config.toml
dataset = "babble in 24 made-up languages, each with its own sounds, syllables and stress or tones, from a formant synthesiser"
encoder_depths = [3, 4, 5, 3]
encoder_kernel_size = 3
decoder_norm = "groupnorm"
decoder_widths = [32, 64, 128, 256, 256, 256]
beta1 = 0.9
eps = 1e-10
steps = 7200
decay_fraction = 0.2
weight_decay = 0.4
Rows from block 3 of the decoder of a small waveform VQ-VAE, named by matrix and row number. Each number is 128 + 24 x the weight over its row's rms, rounded and kept within 0 to 255. All counts start at 0. Numbers have three digits each.
After each channel's rows are labels from the 100 clips, of 14976, where the channel reaches its highest value: "responds to" is what is common among them. Only what is clearly more common there than usual is listed. The data: babble in 24 made-up languages, each with its own sounds, syllables and stress or tones, from a formant synthesiser. In brackets: how many of the 100.
# conv: width-7 conv (decoder.decb.0.1.conv.weight, 256x256x7, standardized in use, each kernel summed), inputs 64-127

conv.68:165123105109125118121134109139158120122126085138147135128122132080148146134112102133155149162122073120117097092115088123148146130092146163110105093120112103118079154141111083145133064130104149
responds to: /aʊ/ (44)

conv.199:134104110128104061125148113128136101117146152109129113092128137126108138141130136135130127076131121152150116138113125121110138116093156119142137161106119118135114138113103132120109119135134116
responds to: pink noise (31)

conv.98:101135125183120204115134192133131108121117085087139129136122129114103136108114135128129145108126109135121123128117129117116133126171142175128130083135122171128130130096188103123125135129116123
responds to: /tʃ/ (59)

conv.249:154061097089104084095130135125131089077135110153141142088103124128159138125142110131134148159111126125133094126097105101096131090098108116124126111118085113117101142158134100133106098127112122
responds to: prosody: stress on first syllables (50); /ts/ (39)

conv.203:146111095126106103121137095121102119100138142122120118098123126129127123122117126128108135102117112123146129135114087114130122107093178118121129097119115119127098124104059144121097113126131121
responds to: pink noise (44)

conv.125:133151147113131157121128130123095142130143115146139146149138138129141137138129140134133147140130124124129120123136137132130137146178087140129129024165138156127129142144143114112153129137121147
responds to: quiet level (77)

conv.245:133111113140123121113140142125117116119104120116153098117139138135125138129115129127141091118142134142107125121135133125137142133160091109131120156100119160116098139129152110118131140129109143
responds to: clipping (26)

conv.78:177056119164133183154165141072114099106157075147164126131111159149144175161143150155153092146133155164171108145145156141125160133150150079164164154139123121157060163155138138137147100162113149
responds to: /u/ (43); mains hum (35); muffled (low-pass) (34); /oʊ/ (33)

conv.154:149117145170137079139144161127172134124162124124125135141138132141139128120140108128122121127142143138142151153139123131125125138133170032148172121118137108136138110159093160134110149140140123
responds to: mains hum (46)

conv.205:106123116126118142118153131135086114119103143111129096112138137141116130129130144144135095111139122129145134152121097127080141107091131081129142147118117119145123129124099155139106131152131097
responds to: rumble (42)

conv.101:174118124121137120123140129151142124076151098188165166137139140131168155159144126140163178174130112154141124127132123135139157146106120148125119112143088111118085160166154106163153114144072160
responds to: quiet level (69); /ts/ (38)

conv.235:125116118131139143138137138116132138101165134138140098128129134135136143129151132163162103139143113129128134132134112130145156142144158067107112072117113151130126158107138111122133115138118147
responds to: white noise (34)

conv.220:149116096125128119107128110126146120125129096133132169131126125125161138135110135127113156142132100144156113158134121139140113119122185112134137114121132105123078127157112126144110083115118125
responds to: /aʊ/ (46)

conv.83:143108136167115196128136194121121097107121078098134145125120130098112133120108138127126159102122091142137103128119132121116132108162143164127133144123105134140104127091190105112118115138105129
responds to: /tʃ/ (65)

conv.75:136085128102115128132143139117126112078107132146111124112105131124158127140136135129117124158127111157136131137126173117094128105130122125154141126122108124140092127172142123113123120142095106
responds to: prosody: stress on first syllables (50); /h/ (33); muffled (low-pass) (31)

conv.91:162131107121129141122132108139161120126139066140147139135118132077146148133102111132148155171116077117116094089124107124156142135106144166109100088118121123114083154143125087144136058129099152
responds to: /t˭/ (54)

conv.198:111157133155129135166143131160142139119140161103135101123143148154108141140143153146159106077150134143136152145127126147145148144107147111137128158134108118142131137109115162138141145143143125
responds to: /p/ (41); /e/ (34)

conv.124:114148123172118189105135200150137115117114079099141147141124132108119136119112141131131171133122101137127122126121138117116136127175133194128128066153119183127125137116188103122136121132119126
responds to: mains hum (36)

conv.99:132163133092139107119119119167136125113141123163108192142136118114141111134138129123122193140132109128127099109131123130132124122132137140106120168153111126121105119140136105144151123133110136
responds to: rumble (32); muffled (low-pass) (31)

conv.77:128139117172117193112133175142157104121111073091146153144115129091111139123106130131131182153117089135126111118125145118115135123177139216130122139145114174128119139126201097128132103126116130
responds to: /tʃ/ (57); mains hum (39)

conv.106:138150127141147112145153115130148149135159153144149108135142154148128154152141140147158106119145118142141134140144132142167163151125167109133139027143136110123147168124129122134138153149136129
responds to: quiet level (74); pink noise (46); white noise (32)

conv.223:096120095118116070093130115139110111134157128178112136138110117115169123120103111112097139113114098103111094123106115121118093112096130089123149063113130121090115109126102120155119095119154111
responds to: pink noise (52); white noise (37)

conv.115:167112126154126138124142208148159091114133096115131173111124138088132142132110133133131189124123083130150087122117129117124137109167163196134140170123110136140102135118182094120114108142132115
responds to: /ʃ/ (36); /m/ (33)

conv.195:094116148156136112137110120154135127110108144138103127100121123138130103116147109122122129045122128116125124130110142127104113115119192121119124070129120114143113098131118148152121137132123118
responds to: pink noise (33); white noise (31)

conv.24:115123153101149101114131128151093159142120171134113133107132133150133115137141134131118135096122162114117164135146122145114122142121136103120132098109156129130144119129122157126131161132150108
responds to: mains hum (42)

conv.210:149123115135113097125132122161106121122149155118138118093125127130109133123128125122131119086126140133136121142114126111140129104093136110142140146126116118134128127134093145117099131119143103
responds to: white noise (29)

conv.54:138117129107126118136145151113153126153097114090132101128122149125127141140131143139144084180128143131131121118148114143120148145134126127126124144101140167135144142126131099124152125161120134
responds to: mains hum (54)

conv.89:175119134081147137139136147122130140080141104147141125130129137142141144136124126126130123160130130142138156142144163123123127132060075133162151162139112047130092124177141150114130130127077129
responds to: prosody: stress on first syllables (50); /u/ (36); /h/ (31); muffled (low-pass) (30)

conv.209:133131123112138140123108109119113141162056128088123109135118120092099124133113110122144126128117131100095117092145094121112132150138109091095094156125153142110154126109118084082145146110104138
responds to: rumble (57)

conv.71:170145150080129114139150109145123146136124129128143142141130146139110152150146109131147134135128142124144127126135121132154145131094091117146135149151144065135149138139092127121135158148121128
responds to: quiet level (68); muffled (low-pass) (30)

conv.108:124089113163117165128135170106135092124148103109135106108125127127106135113113142135122108092138114135140120141107135121133130114154158135127147086085105156129122138098155134121092124134127124
responds to: /tʃ/ (75); quiet level (64)

conv.35:132156137102142119135107104137132138169151154173100144136149118134130106124117129129130144125116146087126139112137085129132120133100120108115131064124162081128162123109073138119127158115158130
responds to: rumble (48); pink noise (36); muffled (low-pass) (34)

conv.13:126149126091142114116121101111114145165128147146126124134140133120128131135118137132138093140128147116123128122151108133109129143135095112120121049125156141135164132120077125123145133122155133
responds to: reverberation (79)

conv.214:131094107100111092120140112120108100121096142087116120084122125121101130111115125130116132109123125121151130149095107104108121090073133103132127152089126098128138125095095136122080124134126101
responds to: white noise (36)

conv.122:122108107164120178112134180126141091125131075098139129124114126103109138111109137133122142125130097133134114129111132116124128117177152174129136120116110179126129137113184106119110108132126125
responds to: /tʃ/ (57)

conv.34:141165130112151106139107102137134143162154157176114140139148117135138113119125117130131137121124143094120147116133089126150121138078111095110131088128158063122167124115065143119125165114161137
responds to: rumble (56); pink noise (31); muffled (low-pass) (29)

conv.80:178136130109135131149151097106146129118179104144173120146126144115137170141114120143161113140125096123160119136148098121167150136103147118138138102150132072119081158132118122124132106136115128
responds to: quiet level (94)

conv.94:093130136180129216146132120118127122121150102103133120141106123144098130113120129138119118103130129115114167136125118139109122139126139167123137097105122119145129133102104153147125131126118152
responds to: /tʃ/ (72)

conv.206:118143147137131163134182111108102136110147110133150096128131169144106166156136133154164099090125137146123142124142131138098174139130081137141132104159129088119118172107108127115174159181113154
responds to: /tʃ/ (71); mains hum (39)

conv.129:121119139078103081116104092157092098134116118117102138132114112100144110129124125106114130088106109132097101097104138129126120119115112078100099083125129112122110108140113102137133130128122093
responds to: quiet level (60); mains hum (41)

conv.113:146132155123126103148149110152122135114118160129134104122141137138134130127139127126124116084156114132142122136108131133158121115115149108149152055097124143154108123129090136146111120143133117
responds to: quiet level (61)

conv.244:171093148122124120149125149176134131051174143160143151120119136134156141125177113145152157142139102117126107130108093131146142118097129113125146083129045117155089140148134117152121100136128157
responds to: clipping (29)

conv.153:155145141139164123107151090140138171090161097207161136150153153113159143150127109125158154131141087118113087092143105127094150137115101119135152087163111117113083138150056086125171106153087156
responds to: /ç/ (48); mains hum (47)

conv.11:125148135135129116135127173120136130139102143123141133136151131132116124145152145130138099125141138143131134139129150139133133136124127097126126204155125105143140133123113123118146135151124134
responds to: mains hum (96); clipping (26)

conv.236:074155145181125162140124129147145136116129148126134119138136134159111128140157151133138102037148138160135142158116183155122134135128154109144131144143102093165114135131138164154140132133134138
responds to: clipping (30)

conv.159:132116137112142114148153097081130132118160148162147098114141151153133150160129139147152073071137139146154125144140161136121158129147137108149143067121116117136115170109111143114130150160133128
responds to: /ʃ/ (34); mains hum (32)

conv.27:111131153132130115122112119161090135082107123127107145118129118128128112113138114109122140116126096114116139116109125123132111121105148129116118054139108069120082098145126127141118133119087118
responds to: clipping (64); white noise (56); pink noise (34)

conv.227:115119135150146138116092103125149151117152132193109141145122107130162098131137115129121144132110114102125119119150094123138113124122172084096123090108131143109133115136102115164117139109128149
responds to: white noise (49); pink noise (37)

conv.73:140175159123131134150137117147138162146135149124140116154136137143114140144148123125153109114119141129124149117143139131166141146091125102131123102168155054119162137141103137119142179142127130
responds to: muffled (low-pass) (48); pink noise (39)

conv.28:143130133158145135134137082164113144079153098155159145136124128155142147156139128140127146125129119131150136169159167143163134140115146136158153074131112093140038140167109145156134088128082129
responds to: clipping (51); muffled (low-pass) (34); mains hum (34)

conv.57:131126128081137100115147104103112131152100167139113108110144155124137132141132145144135068151132137098131125116147064145111144144130085119114131090098136187136148138116095118126157141159164119
responds to: reverberation (60)

conv.251:076136120106123101129116137130140125137124152124085081124141117140113091115146128127120079110131132107136141128121105129095118111082141061108128097091137079122143108118079150137117147137133127
responds to: rumble (43)